config.yaml
gain_aug_db: 6
hop_length: 160
loss: "softmax"
encoder_kernel_size: 3
text_encoder_norm_position: "pre"
residual_init: "scaled_by_depth"
lr: 0.019
nesterov: false
weight_decay: 0.01
Rows from block 8 of the audio encoder of a small contrastive audio-text model, named by matrix and row number. Each number is 128 + 24 x the weight over its row's rms, rounded and kept within 0 to 255. All counts start at 0. Numbers have three digits each.
After each channel's rows are labels from the 100 clips, of 14848, where the channel reaches its highest value: "peak on" is the class under the peak. Only what is clearly more common there than usual is listed. The data: single English command words and digits, spoken by a formant synthesiser in many voices. In brackets: how many of the 100, against the usual share in percent.
# conv: width-3 conv, dilation 2 (encoder.blocks.8.conv.weight, 256x256x3, each kernel summed), inputs 0-127

conv.124:109085124143105179121091107142132153136071157153134114135132110098166151133126109162116148087117158168134074103128121113117141097159128150133113131110134141128112171155131135148109107134120123185100090129127088087100124076150120112114148151143137152168145128119126115120113102125117135143162136150136122152097125103144120108080147161094115164156162117151137133106093136068096196115067
peak on: /ʒ/ (98 vs 0.2)

conv.18:105139109099123155130154157148164123096134131107155140088093146188148138191118089157125150112151140138138178106117135115123141110165084142167099092107150154110100119134126121116135156113143125119134109113109159082105148108154170154116158109100132135106133086123147120163088103112150157113171132114167114121098134117109115088139108146130124115139144132157105145143179138140153119120139
peak on: /ʒ/ (76 vs 0.2)

conv.118:106122159137109104127112125150152133134145124111108147153115140106104169141079155110115138138083132159111148101126132144138162138160121158119098117103123116160085131122110132113098144074123117138124142087099108147114139098124158099124116118107134097160128099149105164114118157132117152160154158122135122133130144123118087136141108099131088105178110160129135099128104112133126125089130
peak on: /ɹ/ (51 vs 1.2); /l/ (32 vs 2)

conv.164:123109144104102075140181105106098107134165133132129152131125142155142119087117077096110123168152130137135069153125156168127098100104141158116138134131117133115121088149107073126130130091106138128128138102120112139178147179104087145157141108117131080107118116109103122123122096144175091158150135112118174092158165092133080139134137108091122145117118166102110127123141187196157146111117
peak on: /l/ (95 vs 2)

conv.207:094096128126126114138147143130155123109128101128157189123118106091116095097171154133109094144144187147104175119165142113136185137150100135129189148138123159124144140139108130132093127099100143142126145072132102062133137109095110165108095096172168165153128112081139125160126120167115133153121143112116132102119134098141113128153175141092153115155127130106129101152119126123125137147166
peak on: /l/ (100 vs 2)

conv.52:163112120119153107140088158137083151114125130150144144152123124121115107104123106152141097101162115102140130085159082139122107120124108104163139176193142122079149147083112137167144117127146120184189140107165125115115113085156115157127114107112137153120134101124110125079115168166118136131110157116131182111160160118121158103092161115119112108114087112141152099125145156138189132132134
peak on: /ɹ/ (46 vs 1.2)

conv.178:126095104149174125088134163144143144105168103112131145127115165131141152129102113133079135169157149136070118136097076159130082165135143104152134133127149088104145109146138126172160112107116166098118156122150172147121143096130152157121109134101133145139108115162146117099121174121114111156142133124129126117146124114119141133114135153158133111130162117111111191151081163106131100169144
peak on: /l/ (63 vs 2)

conv.29:140120132129171115091117124139147147132139160115154094116118160129138114121100077123099109110099076124139141121153157149110114160114153121111109148141119147111152136122112188120125140131128140120121115100082124120155126132131188135110092148112167105122170109135149118111155141117088139111131137118137088086135176127181109153134125095111078151105153090106140138139116111088132131133110
peak on: /ð/ (74 vs 0.1)

conv.83:121132111102093140123106117156091138137162132118118145145137118154130084166131089149153122083107151146149173158106144161149165105162119109131088116134166116137140179140110133159120140156082186128092140069112160102129151125130149161137106119123106158119103117119158095162163119148130127151170129144124116133142122098149122105118172139105104127126104119137119140158139161126150099154106
peak on: /ʒ/ (65 vs 0.2)

conv.147:148125094162089125144143118131103104130056145139139081125176076148122158141123125108147089116172091137133206152114152126118062131112141153063134128122116093126117130126128092127117123118128106102096124134132164110118129149110136117100129127154134100124130104163176142119125116160138148143136100134160096136143115101142149083135104112176099143086147156117072155125109138170158158115134
peak on: /h/ (36 vs 0.3)

conv.186:138157096094060150126142162107119145103128131151108126158114093116090121109121134138133142119138175108126109109154100118134100128095136111092107132126123100093153133089099100135133121118109148098179167151176081128162096109118134093145120121095135107105162161110155114076169147137137148123148102150141106124129106125141139093137079116061096129117137139131121132148140147130148165152122
peak on: /ɹ/ (29 vs 1.2)

conv.43:131106151134100153153128088160104126126110138110127146181167145129143135178139150117076135152126146152143192126143132117162145141125084123158131096100153118175125131115119130121074111123126110074142151115157167099161112152123178085148098062113136150105144121109118128145117166108138117114113156127113143150108124135131155098129125110120163130168107110093141140109097079155134146128144
peak on: /l/ (67 vs 2)

conv.45:149134129135148118133096101155124135106148137106114079116098113129148103072116135122108127129160140139115149130135127115140158178133157098084133110143105142142076115129108163122182116102126098091120131117123130117167156126110153168121106188106133141139101131115090133138123096111116103131132089132109102141118115094147142163138161128127162137145164127159087149144117160149136162100192
peak on: /ð/ (33 vs 0.1)

conv.103:136106108128132108141119120101138135100108098152122118110164127125114147121165104125158090084127139132152131122174138123143200090117114130124109137117126164146133162132125123126148174069084143181180124124168102145080150103109109143135124128134134156117128151122175130126081152177114140075107138147115122145101126108099125098080073095134149140125126137140121104089146104116080157145109
peak on: /ɹ/ (59 vs 1.2)

conv.177:156171116138155138098138122097114140153131112111148167095130145113122109167156086113134132151131104121150135107111089146122122134153113111076178117103155095121112109145134156096159097106151132129171119162134111115109088129131126185153163135145137116099156108136163124121111121132126116145115131155145137181113181122110114180140121121116121101145080143093118119120113168151106134137159
peak on: /p/ (54 vs 2.2); /t/ (25 vs 3)

conv.248:159124090141121105151173133142095144157116106142096141124178085166156105164134089117135117113085152117100131166134142159132163134135117114133167121129085134136163117127079150083169149128111164135140158113079164124125117122107128106142117123135153131140147126177104130124133145135112104125172141134128127181121124126108110081097100104124110118140152113130143078096108138103136139127151
peak on: /p/ (70 vs 2.2); /h/ (26 vs 0.3)

conv.0:154111122124129157111129126109150109123143122134102152115146105107117130103111137124125136132120176129159106065132150130095155155132133116147120120157119128109095145142169087064145138123139137133112096106165084147190087113094139107161160122136135179160094096101123103092144117124146142171098126170122109115149151114142125134118148119136120094111141138125149132115154075134126116087111
peak on: /p/ (29 vs 2.2); /aɪ/ (27 vs 2.3)